config = dict(
    hidden_act='gelu',
    qk_norm=False,
    shared_expert=False,
    patch_size=[8, 8],
    pooling='attention',
    epochs=5.1,
)
Rows from block 3 of a small image classifier, named by matrix and row number. Rows with one number within an expert belong to one neuron, the router's apart. Each number is 128 + 24 x the weight over its row's rms, rounded and kept within 0 to 255. All counts start at 0. Numbers have three digits each.
After each expert's rows are labels from the 100 images, of 14976, where the router gives the expert most weight on average: "responds to" is what is common among them. Only what is clearly more common there than usual is listed. The data: rosettes with rotational symmetry. In brackets: how many of the 100.
# router: router (model.blocks.3.mlp.router.weight, 8x320), inputs 216-269
# up: expert up (model.blocks.3.mlp.up, 8x320x320), inputs 216-269
# down: expert down (model.blocks.3.mlp.down, 8x320x320, transposed), outputs 216-269

# expert 2
router.2:157128136113114136147122152132154121129103147125139150097164114145156117137103135115097105096121088093093103126113063125109144140130099155156119169091089147126191
up.0:136143116107101114093138144124159083141166129149174180133127134111184126109127113087165114126150094144115122145153114110111108084131109140149113147130130164132161
down.0:112112116087109146124081142120103147129131131094144104151194125112129118129113159111129146146094115132159168146146161136120125125143144095134115130154107099117135
up.1:112155152162136131129135110122094139142121128093135127125138122111117138143139127157144145179104159154139120128148154127142076155128129098080129082141142113158083
down.1:118127075176111141120112105140161132142103116118113123079126130169157142145097115111092108125168134115178084116140105097142128144153120137138134087094121141111138
up.2:124148123103138152116153149103076138142095147120135102092101068107111158136143120151151121129102121081135107137161118077119154100154110096126112121120136164148162
down.2:109109117083114151146121141147159152116161126109148164162100120113133138134125088142141129105142134135143144144144089137160137140114182122147151123151110161116082
up.3:167132184144160146094131161116070130149120095138133148118158143103175107117146144164161093151150134111125130124158130141127116110155126123139148114162165152156111
down.3:126096118126114147099120137178104144123118107155123115166129120136114102116129112173163125133106135113141151144136151112155095120126153129137127117151100138104104
up.4:137121101091091114081117132121152089149180150147128093122111140115134095098098102099141098118153094139136124143140135092095175110117104143160102129107113129086159
down.4:102126130082126142118067129102119148118131112120129101139206161113111108130160131109136128116107118115153167128145170129115124125126099091113132104130098101149110
responds to: pastel (89)

# expert 4
router.4:113089142141149163164144130132122117089115077127125132133118125165158166152162128143143157164101126116165162103134155129132133173131168109121156118138112164117101
up.0:128131066112133148160132156096112169159143097124114121142140124147137111148102127147143076149155110144117183160120125148140139182108145149116130151131143104125173
down.0:125135126113198152078172126112098156174122145129140094120090124104089134138127137098143117122149107146144121117091168124183096141156128170164123155136135136150113
up.1:133110098139126094121097139117126116138143167137111152124079165088148122122169071111157121115116128109139100150154100143119116087149085152150121150100095150110129
down.1:143132156115099114134152114146165121101136142128084160121113122141136138121140091158148093115147109162168176128165105142111121093130142119124111089135148093092181
up.2:140109088104125101121108112127132137114115142149132168130112159145141125142140153095131121086140119115132118142120056129123108097135137164105118124081134147119121
down.2:175170104140105087117132148147135113145105126100121113145108123099106137126139112154147123145137122092179145095120105147135133099100127119143168115093098119130150
up.3:130134150109122140097130111117158098121137173183142135163109132080144163132132087133162179131088109092138162115123135123066131120132072118141136144145114145151124
down.3:121181121159099133128111119176127136100159132194147152134134115131159144138127108150116121074147172122074069122107122116129152116138104140168156167165152171150112
up.4:106108143185122106098104086186140134147088151143131156148134138114140118124150160136125132129159109153097128148137098114154122092145164157096100169125134152161132
down.4:126150095104080145138085131132136088126149132153142109133109164101095153119086098140136116110128111092160109127143102098128120116137106137097174111169093133160104
responds to: dark (37); three-fold (32)

# expert 7
router.7:145105092110095131092109123132105173147098170121090096092129102104128093117092192137136123135173128156129131157092157145136161155142118149121140139141142096179114
up.0:107133198135128114141114148131159137144117115116115188137156157172141116196105137169127148120129092117131191164136117122151104130130119139092132143125184136145168
down.0:158125140120085137094139174145139139105143123133072128102156138122104128088109098136105132187112120149166132112131149061121134070126159104139121132131143129115133
up.1:092159099121144109138131129091155125137160123148156116150159108126112176119118077114152115140134106139151145194128105115104142092108134129169142150128108114149146
down.1:153128119119124126100111144129141149097131188153177087119110104119142134152137103124146142109158134113125103132145129145127133187093056077133101169084107120129143
up.2:132134105073129108160108138106166095136156132138134137148128144136120147115084111121130110109150095153120147146125096120075135092103121103166092134125101096097167
down.2:140127128094130113119097115129148121097121133158142150096172116131135148132170123110146116112159122117157130131112120135098164141116112120150139140098087135132102
up.3:153139122119151115148146115143177127126143135147099134138153128116145135144070150182128093102151095112102125140119130137121125105183109127099162148121131111113139
down.3:128109126135101102115125135132142141161136128117134113139150133125140148118145137145168143130120124098140158106148121131138145143144073138138114159097058140130128
up.4:085127132146107130152137100117149102150143169109166155145141153129119127111129076126135155132109100115144132099154128089100123133121148100109124108115123157129123
down.4:132131125157157120131128096133125143111071154114125133134126118170081104093162101122120112111099152098142126119125116134094119123099162139097122125120137165154124
responds to: dark (100)

# expert 3
router.3:093133086152162113122063124130116141124160134117136169142192137148119147118147136118123116126097149158108124112097148155135100142146126122092159116109161101104097
up.0:141142101112097134109144103104116134149096149099144125110103122132145110136125164104143114116146139140136170148186117086108139127097127132119093142113138151144136
down.0:112157135167164093146087076108167166109108089101102117108104105173143080107135126111077128106128124082117123127126119174159143144153124122087122106114134142145121
up.1:092132151146141132106109145106116138133145120085139123145140142107105122114140100154117136174116151152151143118163186138148115128130145123113117086109168153141108
down.1:115140126163112073137131104119185119142128127117146186104121104140153118126116121126109130123108120100156167142154155135141115123117141094111154090103158127157126
up.2:163115129148103137125117130130109137152103197117125126080084146109141116109105150099086142107153120134124107125149120126134137138108106140111113171151143153125125
down.2:140130113077135154135157139166107093132131127140170138135091141111129075163112173079210165133117165155143136139088119119122138093094116168121148152155095150113095
up.3:142186130114109165141173137106127117144123137165130130104082115124147111143066145099117153095142114114129110124129121111103161119100095168121112148134121148130158
down.3:099103120170159155102163073129124118139108127154115109118122137184130105089089145164090134149126141131139134124162164109123133157135141151137140152104135111104115
up.4:082119146147125131107102130113103118124125113101144139136142141102115131109151098143123148152111156133147150135156177121118112148123144119113110097122131140153110
down.4:140143113190113101136105142120208114140104109092144165125145123134115108142124100099098116152137115135157135170143180144155133123115120124133128087118143129140149
responds to: grey (100)

# expert 6
router.6:110117145119138150090157108145104135130124128167122120190101132091102149107162119151152158150095115153121130093141128149128121115114150109170161117193110138115098
up.0:127163104136140105108153156111111118159121145135129132108099122139159056152083172092064136129161178133121120145147167086137120140089085183109070118096151159150105
down.0:097106113152122144111107127164114189109115131155104119161111119104134148077127153142148132140086148128171117122135128137134112143103145124139127131179140150125093
up.1:154110149101150116155097114152162133115137099120107149151141109119118148127123123134145128123118091111171146100117110156104122097135107109148133093115151138085154
down.1:133150126147125135102080154153126168142118154113079106061118089135088121115109117151135099108146142132145100119136122135115135122135150121129150131103140136122125
up.2:139133124127131110139126096090122130118130140142148123116117117162133100143099199088084113128150176148135123148141141105151111147120097180111115105115173163145145
down.2:097117167175145106123140125148093147155100137124133130143149127147084112152148131120123143158115138130128102151129141139164116133098156154132165119100168132133138
up.3:139123115145106123119149130115164086112107172108141136095114119154150111109082141085094103094138114102121124144163108089103121120111094124110082147085172142146163
down.3:123100072147091139105137130148137087084102083137112125168119119097103104144163115103152150139108138128155158122171152145068143177141147134114095115190075115105087
up.4:131072134135123091145093114172138123103098134118167150143152097155098143110129165126120118088124099130136138134113103143129100087116118112126131103119149138159160
down.4:101122126146131132150085120130123153114137125129091101109128107118114100120128112115139139117142156140143163099106119143113143100149155140137143083102149119114151
responds to: three-fold (55); dark (42)

# expert 5
router.5:078176141124107155131128132132136082179125167115104120116122157125161113137111088095111160124146106132126144133150169055129142121092149108160117142149101127133173
up.0:128138132128081148120128121144150105131116145136099122119098119117127116097142084110120169078143059124150129119135101106114135116088138131140112167160112142118146
down.0:093145133135095102135166123131116124149141141133130097130181140136113126186131136133134125112118135100143149121146140127138101132098143104146121157125135108107147
up.1:098132105126142152135131143122126111090130148153161135104138130134110192115151128125131169098105137092091082116091095148139055120142123121132148116125150142140125
down.1:112136109161114115127135113161147169160141127168144146102134137108128123119144121142097138089185124121141076133126103155157119144147172164143119118169121128153108
up.2:188115136128119138103140138148138152103140129149096127148097117097090121099151136150160110112110131131120104085141111171111144130152083143136156118125132130089126
down.2:144085125166138171077098116128130125121128132138148079100112138143122151086138054127102125136140102143114099063071167171141141119108121141134096163138142112124131
up.3:095108127134083165110112099139150101134121152138117116112106134087138125110157086084097166098130066116122113110147112110121150103080138124153114177161106133116146
down.3:096175130118103101147155139106131110125148127117086128116182176116126137171142145125144115134130149118147142100134145141119119118132136117147140133123121125113142
up.4:146126139123131177122139132127085189143126134136103098116127110080139172139113182151149128132108153100121129088111155125134142182165097092126153151163161099127144
down.4:113104131135136130086145139126120168145123179106073072116122142103104081142137107150142130130123093120160118119118159153119103098177127131136135111061132121131153
responds to: vivid (35)

# expert 1
router.1:111096147170109166094088134170172099095150112107113149137165111110122124107124119141140139140087136152150133140185116125110086103136114105105089086150160143134094
up.0:117178124092161163161154126100137178105153157127129094139123110112100154153119079098145149109110103098111129085075127136136132138120114093126177173132144105093185
down.0:138097149165107139123095149143151123145124084097148100116115131144150132123087135142085136117125128148122142121154190096107156078128152183153147147099129103140131
up.1:152147121096145125153159111092115181115116160173114135109089140122122118155140104111134109122132124111127067129123108144133162143103166101142162134121146100123156
down.1:111115128173169170139089152141166111093153126114126134138157142150125112133135101127124082151141123127120129084139144110144125109133157172156136131145127167186138
up.2:103151124084125123148143127116094159141112166152143083104108094108104154133144084069144140107115157109133102126104106129156175121113128113144146133113097138110158
down.2:091148133175096108130079147123162165139140122113142150121127127155109128137139142135095145131101132128133118133123179097092157118131146168126138121095123171116106
up.3:114164119082168138160142148125094156109138152130154145142123121129121149167140114115165138105111115099150142142069098159143106154123168114093165099137109095143141
down.3:106101129151137103134088131101128156148125108125116124147121164108132103136121146114110087159141117116098163072147154108141142114144118149109124138119095112134125
up.4:146165116095141130169151142072090158160122166167158139127141130103125141155167145118149114142112131113112124171106129149182140131130140136148160130115161110140161
down.4:126133154190142181124101151131099096133123107089130118163107117146142101119095106121085110156142123131124113118133120110166061124132154119114137126154111151155077
responds to: vivid (98)

# expert 0
router.0:115132121095133127087169152095078158136100094119154112129155103104132156130158107169130103159084157123162141114108152128105133092148109102167140100126157096121122
up.0:132098097120126128090091182108147083164101117108129127072134129101129119122082173138153103129140154120125150145152131060109119107143134139148049136092147121137133
down.0:129105126107147119117120129113130111144121119116149126101188123141151129137134129140117121115172132139117096120136116128134126107118162145161123107099230123161117
up.1:090131115167104131129105110128154117096120180099101167123108141146160114133120126110124146136137103088162129144155134131162118165092134152077125122112132189148118
down.1:086151170122118124179139129117137140119152111096142121150146103165129137102120127091152105127119129139101178138113136125088086127130104160132138144109116145146155
up.2:090133140150051127155132062162140129106114107091126171140139121147099131099137109108119165124115119125159121116149075116166125158104139121088116090134129165120116
down.2:134139140104148120163114118113142144152101126112148129145147176138079124119112119132155063179148140144063121076117121136099113167103117139128144158139141109105121
up.3:077121140162094114123118073130180097130156180118117147121125126113127144107130098095127150129112119109130133157178148106138091132098099107123114110117136170116123
down.3:110147169120112102133075109157150129139090133149111151139083140114114100133145127114129147106130117125128149169136152151147159117127115149130151140133105128120159
up.4:141102144151138124118160150129109129116140170096078126098137092080146135100138144149143138141111057101132111098122140110136121131164125082104136158157144147114119
down.4:172110137110112123127082097138124102105142124176129110145112129096129123141093138093125123100139101132137147146112142145114112125149083111144139155109090107104122
responds to: warm (100); nine-fold (30)